{"arch": "swin", "model": "multi-label image tagger", "dataset": "rendered rooms with furniture", "train_examples": 72500, "image_size": 32, "crop_scale_min": 1, "horizontal_flip": false, "translate": 0.06, "cutout": 0.25, "norm": "layernorm", "norm_position": "pre", "activation": "swiglu", "mlp_ratio": 2, "head_dim": 64, "fused_qkv": true, "bias": "all", "qk_norm": true, "parallel_block": false, "inner_norm": false, "moe": "soft", "num_experts": 16, "moe_every": 2, "expert_mlp_ratio": 2, "slots_per_expert": 1, "shared_expert": true, "patch_size": [2, 2], "depths": [2, 4, 2], "widths": [64, 128, 256], "num_labels": 27, "residual_init": "none", "optimizer": "ademamix", "lr": 0.0009, "beta1": 0.9, "beta2": 0.99, "eps": 1e-08, "beta3": 0.9995, "alpha": 2, "steps": 6400, "batch_size": 512, "epochs": 45.2, "lr_schedule": "cosine", "final_lr_fraction": 0, "warmup_steps": 640, "weight_decay": 0.5}
Rows from block 5 of a small multi-label image tagger, named by matrix and row number. Rows with one number within an expert belong to one neuron, the router's apart. Each number is 500 + 40 x the weight over its row's rms, rounded and kept within 0 to 999. All counts start at 0. Numbers have three digits each.
Before each expert's rows are labels from the 100 images, of 14848, where the router gives the expert most weight on average: "responds to" is what is common among them; "colour at peak" is the nearest of a few named colours to the mean colour under the peak. Only what is clearly more common there than usual is listed. The data: rendered rooms with furniture.
# router: slot weights (model.blocks.5.mlp.router.weight, 16x128), inputs 0-127
# gate: expert gate (model.blocks.5.mlp.gate, 16x256x128), inputs 0-127
# up: expert up (model.blocks.5.mlp.up, 16x256x128), inputs 0-127
# down: expert down (model.blocks.5.mlp.down, 16x128x256, transposed), outputs 0-127

# expert 11
responds to: pink walls; count: zero
colour at peak: pink
router.11:574568496483521503540549430486542576475553542484472553488544441406536452512513512411459445539503506507460525468544552485480429540498563535513507432485472462469507496569537474508426522527434536514534455484505515419512464493502529511492545488442483488542530495519448455458461461501560509492515481552496439450530548545479441555547569459482473481506470459576481488525526510468459554521566
gate.5:461571501536560522465519488488457452528451511515561461506477519510428488514470569563526571464528519498440524546489551389514511499492471492510531513487513573581485464482482503447483520501489490502543494485503458532477466481522515472475464480531517481506518470491557561500599480425513515630510521464385446528498496455519542469470413550575510452520479474498518529504492492462521398505493
up.5:449573471498504456461493472500489521427496498485476522547541497505490478431502521507520523505503525453444459581570511522575475514515424485398535516572506527495529440499464455575502505464474500538494477480519482533520456525525479600485460389571434525528598414571468516495462494425520539535476515538458541472504509513511470471528468505544494483456542437510489443532528511480538486555529
down.5:551522471461534546477487488573534501492532508501458515395490542561507525447522464485529511462445515482522462546506428491562512534471522499464466520534474473468556470537529491561480508464541541554465487480547493498591402558505524490408458469450468490502524482471509532464554513436430580492494510452507528518479489443506560535590498512533513538497503523496510449499566456451479497594404
gate.6:493549490488529535497391503550433516480463441520589531488520553482463501499494523559504512484530445533456507544469578435465469506436566505571533510461466494522508489455450529497590495559516470536511515450531506486496464555510504521466510400554514437508597477483478488515505511487560548493545540438432480564476514497491532530543532459472491454510468537502450570475450491478470454433434
up.6:576537468494468443468585422432513505511532542477482545518473448484483480514547467485445435575546537437467530392549457510519446531509505510512486526553511509497501504530516459491449541393494529526597452478531513509528565445564497498485486523480502552520467537474512432475474492483484417451531459523488438435536491444531456522473546587467506491504474434505481501530532488539485531505548
down.6:468486564470521574490473535541475524528469514542531560669502547539441483455424509525501527449488473460511437555484547484473547503434497433498470452536472525454508466512513419480529531528576526412508531488478479505528538489478508531482489496541467472459514513529544480502504543463430484480431547511424581526513475472499542531497478507497493525490512572474500488449450550432528534445471
gate.7:533555465491458512531520501422525512488442528534512430462474531475497533452517502503531606489514468495482484506538445509556491553490539496489326481510487424552524523454506539456515419465612514496547520581454520533472521506504601484472470516460485470555513527451527492482513496486473453482506499451547493474481530491500521506520528568491487510532507445484559583513496494474420545500515
up.7:554492471521496478478600547458506579548479549537472506473510454486553554510455508502500550484562504510464555452507462451482464520538472434562427429518494518534503568515473516447515426501522519489557504484521504438471549495459542496484499523429483446436442549401443475519539497518513514508538493480555474466462491506551461548448551458457509534526512443499543625473484473525430517498512
down.7:599504516516462502556494437506512375473562496425516460363475549471533472563522498484522466514439458506458523538466465531461515529483509552537535567511506458490536472534425532516506441512454518596458465490497539473518442491478521466544465446517505463534546518452514520452504476523539507445470520487560435464550492517445438525500530493530447466510505526543460495486535523489496492586495

# expert 9
responds to: grey walls; count: zero
colour at peak: brown
router.9:529564515409501493540504457514492480503539488459453478528492506421455447461583540486467616530484487456542539498488538490525473465485508499496445425487527466490557507512477556553508522404473522509481393530537501556522439459547504470459527437510431472542601456525556450420539556476498526514499510543460586511541492449518509515495479514527471471501511508495487462571552528515512474509488
gate.5:477483459474439471480490505502582512503500569537506489476524511383568556441462538497457505515538507514582463470528501557537502497497460520530462478487566501587554496483558439496469540479525507521472489488459516553472518474429518543465531508415505552417518545546500487485437484533526504490496501500595502529482529573439518412457599531451488554512526470539507499477487488523437552538469
up.5:525508541527540495515516500547465490445514437495534530547500514601444472570509476544496473508456489510459534541520466481523504533454532485452537523480419456456446486498489516499556497559516521566511489482472510467576511529630467466504482523537469458569496473402550540498514492457452496523526523415446516532464533412555435551544375480514487498473490493496517496485515500473580483494526
down.5:497494446506470470467487473541527526526449482549522444609512479424534541454526515462550516494514518477502495532478432512517494487494432543536482441356456536486486536465468520539401452483601484536487544470440544510583558460485460527471516533468464528482512539511547542505524508472476438517503487493474460552537499522460449486460498458504541525490545495571509559465441561446480484456535
gate.6:493504514500423548442429522456493623478503550493516506478483442474542506472452513426518529529439532523511521494523465583496540536476530471530514515533501515501470523410553490502477454520507447454530513475532446536441508483539501559543526533470508600495448428529535562502440450548593445448537503470539460572494525531436463470469470467483492551437558459508490512505471539464476496474524
up.6:468533432481490539425539526505508528587517542550423510503484520529496483487503435498498564453534562514483453505478552415510491481485484485449523485549489500597490458520458496522543547469543488461543524587468471606523486468463468505545486487448479496460533520467522567507539511460433532558528502446458493532506424440469515443488400578511538550571474471482544474506518479469521456474487
down.6:491541447539521448461492519489529519487470543538479425583558516415508513447530480547513513505605514540373498499490604451527514480447461478445532471483503527516451520538464464518595437524502465507447480530479462509488475539467504526477532501498482473533536563427530516547475532508507475531575506495447480528528483494428483499478489520490494550588460453505516565518470498506516452403479
gate.7:552437518482390522470502499524444459515493494413515523537465489502448491458483509472580533536531498523531464485482484471532440533541486417502453446508503574506511543479430542534527523518519544470474518526520404493512477473507435501551496511573535535476558501543498462515514520508515564596545561493438484561534438448484469544458460482457486444576480484478498506491517539471451396544495
up.7:517541515489571494490474475457496562533509547544481450491556480448419473487521578510434516443538520484442516564484590534438551435494509482464528474483498477542475525514587485487521515481459421576516538580503476491464519572487575444534498460448445489496466468533506508527587535510499463470523552502465555474442590538547530455478511532527508566513493493507487478486480463466542509433451
down.7:512537431520485564451489494495563508406442488549478529611529455436512555481414478481513479467477538544467446473505496527521494493537585464448448510526472478485489491539475530456459429489547469509549574529504430474502542490522495585481523514493490452485493511501488472562562508445474434479566501499526457486488519475522467565519473542515553567515502515557494530443459508467502522387545

# expert 14
responds to: wallpaper; count: zero; purple walls
colour at peak: black
router.14:485559479483523425512491461549525473439512459487550523539525589443514452511508520483473450531501436464453537538466531465515523537469527503529545510459477482471540493560498527513447500499455562550484470445527531494560480493567487469456506482579508457570558456507534463463534542470488462462444530581404487543527547523519504515522485434526445476506504549559408485566566520506414521511436
gate.3:537435563556523486504501510560564446530448415513491502505492509533484502508528495476529454476562484505458465506477463378477467471555536459523495515530502470513510527566536546504506596485501491546462487534426487506514453441432419438484416543491476465550547473532526452471481507521426492487506510474518457455496488421550556504532504526509516493492452543572526566516475457472547597480523
up.3:477484460480416467578493511485455513465567471504524489536448502513434468537541514476472576504491461408479530489428480500468497520477485531520472537463408512460461469573460506490474519550491512524509483538468552495457483507544507457465533480559557520567495458491520560476599522540512538497484472530519546471453549486535519586470460436527450459445555545435455587487565545481484490453542
down.3:493482556550522475487469582443553454518487530486514425460447492449468474520547505578404441469498567540497518518571544506518560502591477536422549448545565464503521504512515469467548470456477497500481479472549534498542461535446528440497493510493472465493459559548474446547539588489512517487544466443543511477445520528396546512464500560516520470507534490551564493492523496458502472455504
gate.4:505467457491463467507477517496479382493453486469498523481451527535513460446481461504506494484482474433593493495492477483541564550534517532540462552465487470486507534488444550418453562495528547515495474466495491519426537495523502401467496540575536462535517464544523472535555558473535427499525510568550466470517461528568484442566462525517442534470564497477468539560522572470509474537587
up.4:468538493521489549467533480480469539492513511567449554482588493489563539534475524483557513561493479547500556463479499466487410499471463472535459455513442507491509490538480492577544560474461454516495536544506524506469516461471397574537502502459546555527496570515440474485440467530509580507537566491483437457572544510433479523529512466462488501524453426565546559447479497441486435478529
down.4:482544521494522562492457564485453538507484438563572479463408482553439495543460519571486494480520497485501515553533530477436537423505508527489547543533445531522422516495504477474457477450517513420515456443473522532495532477545567459468539500474495515498498450428564560510554455490495467536503516559492532491420433504518567472553449513571519434438550541452516437516536504513531534514467
gate.5:472526563498536515477482474517539532494490551504499516437516501431532449399495527483524557483472493516523446509489459510490571496586446451567401470483520484512571507464526483518460444488534484430478485522541520548477464489420513467476524485466537453491497498534534441528524480472452513495501524503578518477600495564440548462470592540513473462535503504593516489555583528458460464534456
up.5:559468492527436504488557500452512455490593478439517516471486445574515502554560447473427476552508536492441522459567502494519401527537562524397510535465435507478461534527524493530466531443453512480535465534483502396493521452544491542525529487468501548530468526443471508472453469531495522472505437511489508468462557455546446504510471482509515530431511477432512471485506475538567483472593
down.5:537548530488498470466538509439491527516430508505497432672498473470492525430515511467518530483515539563493479472464496538442552469513478441449493475424606535556498478523465540493523449482538500540549513567484499482505452541467497475500494512474541446503508515515500515553488537483523466583528467516481480529492431552433516512459504506464547521511470465486548570482405485484472497405547

# expert 7
responds to: count: zero; orange walls
colour at peak: black
router.7:450474502562496429484501530574455532559503553453509517445610432499485547523516491512559552488526474494534528499489526556581470462498436465493529508449494558508479503533451497566537446556487435481424462490440512530504552482564499476517559561557506458541512461408479512480492582509522453562428491539521546434537435510539494449498482560512497467508499475484519532459464492541482492488525
gate.5:535477509512470624488460537524475510532470497495527513508455490527567519466527486487453518560458526469584466481535521506527487459521603448485507469505531456436586558547562552474484489529484506466518501491536550433481456471531524487498520538369442523419498512505384447473505484522504545419509496496495559502476509432499520579548516547520481441500483500543533475503473486492535505490463
up.5:512476492448552470545565505511417457543499458459588457516471516479468443507464505492589494528574504568527548513544531481508504541573501498502451482492545541500526535488454540440520522520491450487487563515476420550581462516453456459459483481543430478579505479503517447480500535508622507541490557460473474479427511493473476532457495530503537466439437482483506584524508448554499475498499
down.5:542455486542504545510494544497418513578475559511488551517431543493523444527450495482469424452548525524483484406508566469529454444482535491468500444505547508445467470552514559441501550546438452564563551493506509565524449496535463466558500492433522514479518494412478477473489526484518514440503528484456518576486549451517444559502477473470483520456542499529500604493479528464504544437497
gate.6:573439509438487517506471553547469484515508458535490477498430543499524520438459510505579504529529483519549450466608533491525494533625447510436419483517509531452560591506508504435435478502490530417485536462483483556495393479521538466415535553481490477504507558465492478496508453516484501448499561494506516486516495471455542527476513513535512425491507477519513489542499451494509474561441
up.6:547430475450502516522490559568495474536524493503507495485460544512535505453501487525500540556526455533580484440572508483485480578621510487500418449491515467471543506520530561487473501517538484418481519497452460554492402484510498425428502550455491458527518572529528438442491519535544456456491554504497521477468517466431543531454544508513488427472507461542507533570548456482478462540465
down.6:529561489482476513589513523494495462514497531446490565398511507505519461492532529464470463493495543511516512434528485455498483546522550518459420473479474436499485477540541600467510562526500463491498498562462502525458479529441454399471464503441569414532491499540540472494475629495575513453473493495518540480493537517516543498484496523421489478506472531511542491545583452501484428450535
gate.7:479434502478490471509516511554511486568535521559516490505556547522528477529528502493419478562517482451500557535473454494502472547585480570597443451456548407502492536548507508517492535434500528474513516479485514502503495445461442528438436477458543525576567484488508491416470459560510488404478516477509525480551535457476499535491617452520491491409509517524504504569484464532477494512521
up.7:491518541553586491510519431464508515495570505513471563514540492504520516563479505499509424492512501515450474501426542499561485463449465514473524485523508510494505422560456494591517565456501456545508472584518457574493566491477481606573544459509468466470500518511458542482472549506423575524479514538517481529598485508574489532520483506480436517524505513498461543405488565505507508448496
down.7:472408574578528479537534497523483523530513565501514536436504434523528495547475485497500470487461511529454517538551524528472451390580462445484524441534525583505469508526549480540504536491479540443455509513438539472540518457484549521556471532506461576498416535449450452479547454491442464567481498517562457453467544522476557503484473530528471490464570461486533482478453533467493496571479